From a checkpoint of a small contrastive image-text model: encoder arch pvt, encoder num experts 4.
Rows from block 6 of the image encoder of a small contrastive image-text model, named by matrix and row number. Rows with one number belong to one neuron. Each number is 500 + 50 x the weight over its row's rms, rounded and kept within 0 to 999. All counts start at 0. Numbers have three digits each. After the name is the row's rms in percent of the matrix's.
After each neuron's rows are labels from the 100 images, of 14848, where the neuron reaches its highest value: "strongest on" is what is common among them; "lies over" is the class under the peak. Only what is clearly more common there than usual is listed. The data: drawings of small networks of dots and links.
# fc1: MLP up (encoder.blocks.6.mlp.fc1.weight, 768x256), inputs 128-255
# fc2: MLP down (encoder.blocks.6.mlp.fc2.weight, 256x768, transposed), outputs 128-255

fc1.676 038:454546425454576525520470471545415428493426465469444453444507417415461615532553415455493551499469586487496497518559512533537552516511495526484512472597486455408486413424491446464489518531526559455499473393580523404500507587484554471580595529501400533459485469495546508514515463533454469443452588526552541594503645552513537485449523505521469517552487503461434580558498546367519475469484
fc2.676 046:523561588521620394527494530455488548520591408494574558546539503466601527492541449380517495469466486557535647480512449459463494477432445507486414480525531498548524463520482515527532529467556500496473510403493556462551483422616519536527530489555523503473487487484455540545441543437462436494614530451490580477582580486508501534468366491423526513427551479433534541592563483505464545468520
strongest on: complete
lies over: link

fc1.616 097:587486510487397515507487491484453502486559532497559578572379540500470459552475505482460450462485403489472401459539463456496468471501509537514529553459467523545518485470690491499422568533553451461524419599411430536575475558423435535486378510534450495521527518538406568491494548496497525533487413486516523483382444499566460512561535500501455448508422500484509484521498500504556492580581
fc2.616 094:446485490527450509601525561503508534551480477448508530515463555518518543536473530443491583563469642601540513472487475446501475492541497481552515559447485541496407573507496397496593567612530401515411484493463463560515498512438376502427384498435489395385495493496454506507481400556496626523499454495572466517562493473547486505522588511536496476501617537408503500562503500487445540606509
strongest on: red dots
lies over: dot

fc1.111 084:475541430567541543483507530531513468588389503546537545573535514429517511425525564450504525496468547524501439575558547476484462520521512553491536628479479355469429536479543461551631592464427400515565500498421507506519503454529461510496509482463494491461443467469624504497518493463572499451445422506580610457544526475431499511470499528566392514527472538483536539465489457407400500473547
fc2.111 083:435601515507444418452540488432552530589411496473486572526516457469473512282498478484491521530420510587507450568438421441456524463528452572526518527483482492505558485492519462512481549483472451503594448617480397502424452432484421529436470479487501539417530502524663460485521506502551516551481461549525560495544514513326480537468539528548444539537611508428509435495501470471490550562492
strongest on: nine dots; complete
lies over: link

fc1.469 102:407442516560556539541539570521482520537488489522513402497525487509499558512521474453459394495463399538526554531564569524481523566589562433424559588463493433439503515455445495495514468501474520483573546387477472440421492438461430613552452480467504454554456461453460424460464481536496536461474369460608505449528551502515480544452458497473575514542460550494482555500517523442529473453532
fc2.469 108:452490537569595458535523482475608555622412400508460488523514503579526454488463499535500551597559532584540502558491483498501452392584466522568467554517536521487523457534425501520605532438497495551468515449367560562494542473579393494485445538454509447414459453418439500558418453470576575571495521546519473430431487503520523467523562453535454529453486487483574485527474510522368595557497
strongest on: white dots
lies over: dot

fc1.365 145:479463539497519558524612495462459543560475420553451479505459544473529444456587476535484376585462432514536575616552428557534588526621475417542503441531465487476516537457534533443607438495600449549509454535515480531426476443517513577487472444445520378514477465433485429501461532505533576483439412549563463484515482479487455546492420581404493482521437495552432539554539556500497514434547
fc2.365 104:511467515453525523545517504524482556471506490541471444436519427502495483708518554532501415490527415514456506501523556479513514516486479485476493487558505501474484466534425487485562376416428507496513496520521481489415500455478510515501498471370533375492505503476338464524523517628519502547474450413628453472558513489672483515498446514471550474494482547560449546552500530516531496488509
strongest on: wheel
lies over: link

fc1.167 125:470450509499466460533480581544499552414500520564567446537515465483412515512508496482512452445492464439494463482583593397538528550446598563449540473450543497503562521519499538495472622447421516469509453496466425537523431503432524543512514452542422491526560514559499507426557495492493554552387466481525465424447578476511447556525486484499533432601517526430395550423510609482525416488553
fc2.167 154:544461567547586502472483487464571530550596431448548505557514462538573433466462433532550616560522470419507435505439471475463501415496482508587461561461546546469508469516566492529536568419521459512522541569554520521537529443537524482520437536585456506448522541493555542494479413385508512580531485495520474520421389486459539463592522508485411568466548386489602415477438481524567538594480
strongest on: complete
lies over: link

fc1.343 103:481496485463515424454436550447607485517498525505497523553487518535557493487478465568443594433529609458509524502478549504512485420464463655471528515516506464477435562462508424477476523520428572461478537562472547436563506556479528434496547479499489616465496535477532569494475479513477453481543619512399473575462502557484512486521605469589462520444579528552625453483427457473487482519399
fc2.343 091:529394541487471518537500455456515566453430480536435519521469473539448448530516513537485446593498387548521471530528552517482527538554480456476512481491482522522542512507516576483529509535520485498533495553426423599413480479468459566527427469422527285497542517525356475453484523482492538536476388464555442431479419502546490528502492543483504495518612511488466478531504537479442514574484
strongest on: grey dots; nine dots; complete
lies over: link

fc1.114 126:507480528518494520587572541576471438551466437614483422475430518491475507525559494442452444470481500489523516519630590606560572484495484538449479475466472426503454462420484450429582419538543535551481490447490592456534493610434469499558542440386536419626438448470455494566449479500565482429484492479499503491528585524532453527491415558503454475544403577473467567453558500499531447466518
fc2.114 100:586482496505503555567497483495424441594488431587474504457439597453516510431503556455539518486476556422420450547575511564473554478427493505490501523536472549505559395473510399520531411485531506532534518469580545444530505519499529514469548480396610447573498540480601453536485517555558497520528477491435510478512556472430498493585423490483506530528382653574489532432490454545480487473530
strongest on: grey dots; nine dots; complete
lies over: link

fc1.634 121:523462540502545444457463499499500445496558431419549516524535499469541564506514535469466487456592538493502398508494526531413459518442493468508491608535498453563492490555497509527465531503452436479481589504472520441543494529563479571443464527566523536500531511516496535516522453449359553386593458464510581455471475539507516523494563486462543477503493532509598518525287314427564479517476
fc2.634 146:490460579492508499488510510482475452480517431476502452496451518485482504508478484503409485469592481508442424465522544554440498543442453452525499558522428448543452470503477498493532511593393506508495604482503525465486544545541485592515476560476451469555575501590532501501542472479378530397588398416546570465514503525495552477515539547412567489508529496561586547478357408429614440536486
strongest on: green dots; complete
lies over: dot

fc1.309 099:462468496479595505548495417545410494470439548539453476429506538495484580513493502385510419446528563484474511470526494568548480540514537471433494457526527576541460538536551491444494473488579544568478523409455539473506536512511422514463452534467513502540487448531509476643493526614575481381520563531530452552525512525493546461426492512514553408521494570533434614437509454389503429418555
fc2.309 102:515453546483607509538455476423488472532423451568432466488473473496502383468441448441417463557553532399446506492511557625477562433571433565421431462554510505519516492425511446451520513466552577532548539542519441495530528514459479561588478517466412377579521505493578465517498454485527474513539574464490449502366530466443549462565481543470473554516480533491526541463511488511461426488445
strongest on: nine dots; complete; wheel
lies over: link

fc1.438 089:461413456474449509524503512478480509453522576401497552590469454496458524511513466461507398421409467465513485488487488422562470518568521508454490534544512528442497456526539558467445571464584374532548405438430503500548559493507518563384505562539492568454517431524454546497499602557470488468442440583522483538433476558516545454407516497489496388471502542523438550552535571458524465484542
fc2.438 082:425525482544514520601501544421467534557471492508545470577451463487492490669452496448490548560497621601466489410524571485471427547523506549568533516494475436537467453467434396523635581497519468511445505529395469512530465526491464454462472490482498401411532510523465526492533438539532536508545478433529553448524504460645482523496542478506464500553682555451492462510510465479443468588472
strongest on: red dots; chain
lies over: dot

fc1.246 110:490450573494442492492546484529503419514498426564424477438478489431512557500486498516408509544540534509483340496526556531589590508430391447573464532589415419443426412550486481425513479555404454526466483502554511447478522544472500574544497482478565434550505400494503438554487473514495587431516407444448508459539528416494455523571522554463504452462505516586539524535472529523547504479515
fc2.246 103:488506387552547513563517502419481550496485533503552427501449503524472504487444490467603547524445525555505628456489502468466413500540587526540505466410595582514494514475466488539555527492587545536406505468464479547489528459564557415487496571473495511494456549469537515509473484545615500652499567486548498485521500567467601411511441395529476511528573492433450455501581503531436479514479
strongest on: red dots; pink dots
lies over: dot

fc1.615 091:444434526462528566545559493457499488478545511514513459414509463555464522524412441576473464495591382456480525441444453562438511592584482415530523455500470584500468592488473495500418468532602553461487556594500539470431535485405425546470443545472530491515553542534473471365539537537486579540485434495536418532466404569501585462511539494460586515548553536485434447552452476491484475565432
fc2.615 080:372482560609444510460524478409572502632541468557466492481565499455485550378444466548522518547433529549488510511502441519463530470496480582516514490540514471453582465516586406484527511503490550467549499564408408459467499502423454459501454496446541469462494506527642516537491439515520521453489478531465524418517522467384516504532540521555406550537684551452513492423447459512502486590454
strongest on: green dots
lies over: link

fc1.335 119:587435547407556478434440450499519498504537494424467520580465440536529480506471494569482502510477517461488497478454463455500485481545522534472479474504577605535583540400533491548542545484537505472472585510488496483540482472536457373513473492536439558512519568533510515541532469420404494564523605479467405555473461520508487507585556559512505542497501423511594514546451483472610495495492
fc2.335 114:576470528480494453379538566585617488578521414474517447491503440534532445426578578513474490519479581545644437613507454403532501449499487525537478513475607600510504471468525471444492507526495445525404484519526538523503527491563419426531495511514478512528435479431471508648461461405528544592481531511496461499547531469495506474545490494566466477446418474412565511510500527550579581513536
strongest on: complete; red dots
lies over: link

fc1.433 091:448461513541499534521510504611531480455452568511537455471557445504516505494510505452577409471539462510518476523535592464530493590460597500459517526511510554477519504546470534461405487457494620495496480455442442526465556498525515481547519545555425507557483469483488539460471542556524517454480503541580534518434625531492549453432465451496513429457464558467426564465583529436544479388505
fc2.433 099:481505565568524555432489467441633489532466412444488504491602498570562457504455541541553494574494498590515462544420473446472453483491470478519447566469509494462510552571469498511503480523542482539560543553489439590479581443555482515460412562444529468415475494462475526559463409472573492523578486520501519528532446518504562423519508507585426551387527497475591410566447443501471591582464
strongest on: wheel
lies over: link

fc1.287 129:558537493521471492521371568491478523427551535469612550534495416549412490534457549434506552475501485475456466404519580437426426462366458526445518497448481433577447446512502552578428568516471491411491539528582462449556535570484614470445562540562545515538591584517483553442538518485441458579557557387512582438566521494526524464500489425492477537480537541438534434538461472496520529598411
fc2.287 097:401460476477519496494531434532473529548413441588395435465509473460534546687405482569480462571486543475534522483526456504517559511565504497471497541606519455454530517479420419462621434468457502503535497470466538506424486416475469550611492486376451457421495454482485420527497467504577575456449427576528449518472536521616488512487539588483500500516530474610458573525521523470515446429501
strongest on: grey dots
lies over: link

fc1.76 053:472483495477476515523490478498536534540425535492380577516400375558487440501407457500501476528482407518460437458554471432540526504617470450526620505536480516494482486459496504476525454521504440419601470567512512434449508380495368537596479512427508458518549478509525435522504485479565457594494441374509493472570479487477503483484534555490465521555541411474470455542591587439592568599514
fc2.76 049:553460504548508443461477514494566629460557473451481530535538467459475585501443410481504508619430458549464501455462442484470487448507500518579491535509486539521520508529472501517522545475493516476566550501380458450429500383578419482588466503419580447502503513523572469538490444477542555536515459447456581469509617499455507507468465485524524526503564434436534437434530468468550477533491
strongest on: green dots; nine dots
lies over: dot

fc1.481 065:511461458447468521451552481522488501454488534460458527570487522462437422507473508485506468446450527434470453487442420417568519519571525482467461520512542528476493477527510525451520525471585346595582394511424595573598507476503485588424561536521427509454516372557511485542529533493527494458428463611508495571452470562501554471417529579505495399489528537501438580512533565467543474507586
fc2.481 065:424506454557588553539558448457476514571398459492477476535483451497486567677407469462533526583461573578466481397528509499502479544524515528535511519497504500503522456499425430496600539412479457522518499493379559537440505415550419491507489498408524434400494443488506461554491453512621558536473437474498527429534548495624497494450517550528490475525649560452475485527521509473481491625498
strongest on: red dots
lies over: dot

fc1.172 063:480554584573468495516532488456429450532500463491505482562582499497536509491610408493426482555408482488547488545507479537512552469451438470506374509488419402453526509521523544484494538531541439523476455564561481493514395471508597525454528380488591517495438475459487474482498460368487537475457435489481481434554466380508366633529401582438464515500464471515514443544487526579460507506520
fc2.172 067:503453493561452410515482472470497482457509516499481503556515569475508605571388527460515518585407567510422502418485497467494500503457541425544481547498423498443622565522542547527587512481500438492471501467469416521526546445509565563540479514572565419461521514514541427464555470449513509476488428461480464388630373475512514469572457492578473522480689413552499516514516515509403483455514
strongest on: nine dots; orange dots; red dots
lies over: link